Weights of a small audio frame classifier.
Training: soap at rate 0.0028, 12700 steps, batches of 64, held-out accuracy 97%.
Data: trained on Morse code for random letters and digits, with fading, noise and interfering tones, 26041 training examples, 31.2 epochs.
Rows from block 8 of a small audio frame classifier, named by matrix and row number. Rows with one number belong to one channel. Each number is 128 + 24 x the weight over its row's rms, rounded and kept within 0 to 255. All counts start at 0. After the name is the row's rms in percent of the matrix's.
After each channel's rows are labels from the 100 clips, of 14976, where the channel reaches its highest value: "strongest on" is what is common among them. Only what is clearly more common there than usual is listed. The data: Morse code for random letters and digits, with fading, noise and interfering tones. In brackets: how many of the 100.
# convs0: first width-11 conv (model.blocks.8.convs.0.weight, 192x192x11, each kernel summed), inputs 0-63
# convs1: second width-11 conv (model.blocks.8.convs.1.weight, 192x192x11, transposed, each kernel summed), outputs 0-63

convs0.126 096 [129 121  91 109 104 150 104 104 129 160 137 170 146 141 139 136 102 147 133 109 151  96 147 116 119 122 150  98 139 114 118  82 104 140 111 126 143 139 146 113 100 107  97 164 148  95 124 140 114 110 142 125 168 147 107 171 136 155 139 133 128  72 138 172]
convs1.126 105 [132 116 141 106 117 137 137 106 103 141 117 137 116 120 116 114 134 114 108 124 124  82  96 130 151 126 154  78 115 151 139 125 138 123  89 118 130 125  93  93 106  79 142  30 127 142 146 160 138 101  93 109 120  95  81 118 136 139 142 115 104 151  99 115]
strongest on: reverberation (96); speed: medium (72)

convs0.95 092 [ 96 125 144  84 144 124 128 134 138 186 148 136 111 140 125 137 123 161 154 146 130 158 133 115 101 122 104 118 121 124 154 127 141 148  90 171  94 120 120 142 113 145 129 108 120 112  92 130 142 133  93 119 116 148 127 110 153 168  98  93 129 163  83 115]
convs1.95 094 [123 157 154 160 102 144 111 135 123 169 158 112 127 197 144 138 167 118  87 138 108 138  96 138 156 160 144 138  87  92  94 171 131 130 125 105 120 114 111 137 123 139 135 138 165 157 164 124 137 128 112 183  85 114 118  63 104 122 131 114 186 128 128 104]
strongest on: speed: slow (91); reverberation (78)

convs0.163 092 [139 136 131 139 121 156 133  73 117 140 112  98 132 163 138 131 162 102  81 149  87 133  96  87  84 131 122 123 121 147  51 128 125 103 146 123  83  80 112 133  85 125 158 123 137  91 132 110 112 185 101 137 116 151 116 123 118 135 114  99 108 111 101 132]
convs1.163 104 [108 124 104 121 125 104 158  96  85 135 135 118 148  93 143 140 142 179 145 140  93 173 162 128 129 116 166 105 140 113 107  97 152 145 106 186 103 114 124 124 112 171 118 128 109 122 139 117 140  87  91 111 102 119 166  94 178 123 130 171 113 123 102 112]
strongest on: speed: slow (96); reverberation (85)

convs0.70 102 [124 112 180 139 138 142 127 148  97 109 149 100 160 142 150 135  90 132 115 134 147 110  80 124 150 121 128 103 161 134 105 134 120 153  82 161 130 146  97 140 120 129 117 171 122 101 109  89 123 105  94 104 137  90  98 119 158 125 153 122 122 121 139 123]
convs1.70 100 [135 129 110 137 143 137 120 108 159 132 166 149 144 141 141 133 114 135 135  70  99 125 204 119 147 142 124 137 108 172 161 132 124 148 162 133 130 139 117 169 108 149 155 128 131 104  91  94 138 142 181 138  97 132 150 140 121 162 128 118 142 122 129 150]
strongest on: speed: fast (100); reverberation (88); the character "k" (30)

convs0.179 099 [113 146 151 148 130  85 130 155 145 120  99 119  95 135 110 164  64 154 166 123 114 140  97 139 144 107 157 132 149 151 142  94 144 160 174 113  85 164  88 159 107 148 110 112 144  91 102 132  88  98 101 117 124 143 128 107 122 155 101  97  87  96 186 147]
convs1.179 087 [133 110 130 169 124 107 121 110 130  78 141 149 124 115 144 110 145 120 137 177 146  78 158 156 152 143 145 126 130 135 111 166 155 140 121 124 156 141 148 143 122 163 125  94 102 105 127 111 145 148 145 150 160 112  96 145  90 109 121  84 139 156 149  86]
strongest on: reverberation (91)

convs0.36 095 [156 144 125  80 106 147 123 147 118 105 148  90 136 107  94 116 117 104 140 118 155 137 158 131 137 106 186 120  92 124 105 126  87 116 127  74 125 146 106 136 127 180 142 124 159  87 161 115  72 134 146 142  88 146 146 132  91 179 118 144 134 117  80 127]
convs1.36 100 [105 162 169 150 147 108 166 109 106  81 103 151 128 139 159 126 126  99 111 127 139 104 117 109 115 113 124 132 126 177 127 146  82 112 125 129 127 140 131 131 131 134 132 134  99 148 127  83 120  75 144 135 153 113 109 139 155 151 150 157 121 170 132 163]
strongest on: speed: fast (91); reverberation (51); the character "b" (34)

convs0.64 095 [ 90 127 113 110 129 143  99 106 152 126 140 162 110 143 112  99  96 142 137 129  90  72 101 145 114 105 164 121 164 122 130 169 145 164 115 131 103 111 122 189 101 135 126 146 131 138 133 116 131 107 133  77 159 106  91 107  93 124 142 141  65 108 134 128]
convs1.64 082 [126 155 105 108 158 134 149 134 104 114 136 119 107 164  96 119 121 119  91 129 153 158 149 121 121  80 117 141 136 113 185 167 101  77 123 142 104 118 157 115 109 112  73 117  92 149 109 145 131  81 121 168 193 120 183 125 175 127  99 135 160 116 123 118]
strongest on: reverberation (100)

convs0.33 103 [137 122 179 128 124 105 123  96 128 114 126 150  94 170 123 170 129 157 116 160 120 150 123 107 138  99 143 137 128 183 123 103 158 141 126 138 134 169 111 113 113 123  89 106 128  87 184 126  84 126 122 135 165  96 123 131 116 116 122 110 158 178 109 154]
convs1.33 092 [166 151 122 180  83  92 132 117 146 158 128 103 162 156 122 151 118 150 142 152 126 149 169 124 145 142 141 167 183 148 143 115 135 137 139 140 164 103 188 128 113 117 113 133 111 112 115 126 111 141 145 131 131 117 150 103 163 107 109  97 143 118 177 121]
strongest on: speed: fast (96); reverberation (90)

convs0.119 090 [114 109 133 145 126 142 125 103 129 132 145 103  88 150 140 104 103 115  83 110 129 123 170 123 109 141 110 101  87 170 138 143 141  64 190 136 148 127 171 133 130 143 120 146 112 153 120 110  97 134 110 101 120 136 130 127 110 120 146 125 132  77 131 149]
convs1.119 096 [119 105 129 139 135  73 124 137  88  97 150 112 102 132 138 117 113 140  87 135 111 116 125 159 157 129 163 157 119  87 127 142 125 111 127 145 167 107 171  78 137 131 126 117  95 150 173 151 181 149 163 157  90 101 152 115 140 109 100 108  72 139 145 124]
strongest on: speed: slow (95); reverberation (73)

convs0.188 100 [ 83  73 125 147 151 111 114 118 192  78 177 116 150 146 129 124 129  91 112  96 117 166 144  83  95 111 109 118 129 141 131 114 107 137 122 122 132 145 127 159  79 140  75 168 139 160 116 130 118 115 123 155  93 145 117 102 133 113 103 172 110 136 141 171]
convs1.188 093 [131 168 170 105 165 143 129  98 152  83 131 148 146 134 139 194 114 100 121 138 117 164 134 174 132 102 110 125 134 125 130 155 138  97 170  99 151 127 147 162 149 127 136  95 130 149  89 151 194 120 160 144 113 150 134 133 134 111 146 127 144 115  94 158]
strongest on: speed: fast (80); the character "x" (58); reverberation (54)

convs0.8 092 [ 87 107 149 117 102  91 137 133 104 119 121 147 146 118 145  90 127 108 141 127 110 136 141 122 131 125 156  97 128 117  91  91 102 103 127 146 105 132 113 108 102 107 131 176 119  95 146  94 114 103 120 145 133 132 109 116 160 110 142 146 151 145 142 186]
convs1.8 097 [106 147 168 152 116 122 133 145  99 135 128  90 131  98  86 117  96 145 132 125 161 112 141  68 134 136  84 106 125 103 136 177 127 139 175 140 134 141 155 115 185  90 143 128 129 131  96 111 120 124 117 127  95 140 153 104 172 160 110 119 146 115 126 104]
strongest on: reverberation (97)

convs0.47 104 [141 140 111 151 129 127 122 154 115 112 124 100 131 156 124 108 135 101 152 138 100 126 119 100  81 151 129 120 139 199 117 114  93  85 102 136 133 105 103 109 187 172 102 104 134 143 145 133  96  91 129 137  99 110 139  63 149 140 118 145 110 167 128 148]
convs1.47 108 [130 112 136 135 126 152 164 154 164 140 157  95 159 155 174 144 148 106 141 118 132 112 156 150 131 123  91 164 136 123 116 112 128 128 144  84 140 144 150 180 144 126 138 139  99 139 120 128 108 144 156 129 109 133 157 155 123  99  54 123 115  98 125  94]
strongest on: reverberation (84)

convs0.24 105 [151 138 118 134 161 121 115 172 130 110 128 106 120 120 109 156 132 142 135  98 151  65 110 129 126 100 127 130  92 125 107  92 107 139 163 167 166  86 131  94 161 132 114 122 145 151 128 144 134 113 146 110  99 129 148 145 127 139 187 106 112 112 170 134]
convs1.24 118 [122  84  83  97 169 133 115 114 123 142 160 104 142 174 109 144 121 112  98 132 117 104 111 150  97 112 158 143 138 115 164  98 122 106 149 115 118  85 142 169 140  74  89 147 191  89 131 142 135 144 133 110 105  93 124 101 157  98 116  76 138 137 123 114]
strongest on: reverberation (99); speed: medium (73)

convs0.130 092 [105 170 149 135 124 161 113 102  93 147 134 103 152 161 152 143 119 152  91 157 153 159 137 137 127 167 108 104 115 189  89 117 112 155 130 129 100 117 119 122 163 125 109 162 132 130 152 139 105 117  61 103 132 144  87 134 122 124 138 126 102  94 167 139]
convs1.130 101 [146 103 150 126 148 131 124 124 114 122 155 122 168 132 164 121 123 140 119 174  99 140 128  91 128  57 120 113 109 122 155 170 126 140 141 155 173 114 135  93 154 126 107  89 128 126 113 146 133 103 150 132 134 117 143 121 134 136 181 148  83 200 140 136]
strongest on: speed: fast (95); reverberation (92)

convs0.86 106 [119 111 114 129  92 139 114 152 124  96  96  96 149 131 168  99 150 104 129  79 148 118 161 122 116 133 133 150 137 144 147 139 107 113  55  68 118 131 125 100 113  94 148  79 119 110  88 139  92 146 142  84 158 130 124  98  85 163 149 102 152 141 128 152]
convs1.86 101 [110 105  95 168 128 101 172 155 124  90 126  70 120 125 111  95 130  96  77  98 117 128  98 135 129 129 105 122 144 138  98 146 103 135 104 143 139 128 117 158  80 104  75 113 134 133 131 116 112 141 106 126 114 136 138 136 132 139 111  83  77 159 119 113]
strongest on: reverberation (100); speed: medium (72)

convs0.40 099 [116 149 133 136 119  94 135 109 153  71 168 108 144 112  66 155 102 116 145 118 129 140 121 112 164 155 126  94 156 158 128 176  87 157 100 132 122  86  90 100 135 128  98 155 142 133 138 122 116 128 119 152 131 131 153 147 148 132 128 135 109  98 105 124]
convs1.40 086 [144 119 116 145 143 159 107 145 145 167  86 144 129 153 114 125 116 154 139 146 147 103 122  97 119 128 124 139 148 140 106  80 157 101 162 167 140 149 156 152 154 156 137 152 141 138 143  60  74 111 115 156 107 121 157 148 130 111 168 176 111 147  98 134]
strongest on: speed: fast (99); reverberation (97)

convs0.112 097 [123 127 135 122 160 155 104 118 125 118 107 141 128 101  96 113 148  98 100 124 122 128 110 168 113 132 140 139  90 132 132 117 125 120 141 166 134 149 115 108  85 105 144 120 131 149 175 100 143 175  85 142 137 105 109 120 121 112 152 114 130 114 137 148]
convs1.112 093 [145 106 154 103 104 101 107 121 141 144 141 138 153 113 146 133  90 143 152 121 113 147 134 168 144 175 121 157 133 114 122 115 168 151  81 113 143 135 148 107 155 117 154 124  95 117  97 139 138 180 158 152 100 159 156 142 142 101 100 101  99 140 116 104]
strongest on: speed: fast (88); reverberation (86)

convs0.25 101 [122 171 114 155  88 176 148  87 134 140  85 115  78 116 100 137 177 160  87 111 152 126 137  98 154 115 149 139 147 148 134 103 160 137 118 168 106 128 165 117 115 135 100  97 115 137 130 119  70 161  85 109 157 132 124 125 135 132 122 130 144  61  75  91]
convs1.25 098 [178  76 120 155 106 124 132 147 140 129 153 153 140 136 145 132 160 137 117 125 101 145 143 134 154 140 132 107 156 147 122 176  67 182 164 129 146  91 140 104 128 131 112  92 126 161 171 151  99  97 118 134 142 158 142 109 143 127 147 104  97 121  81 144]
strongest on: speed: fast (98); reverberation (89)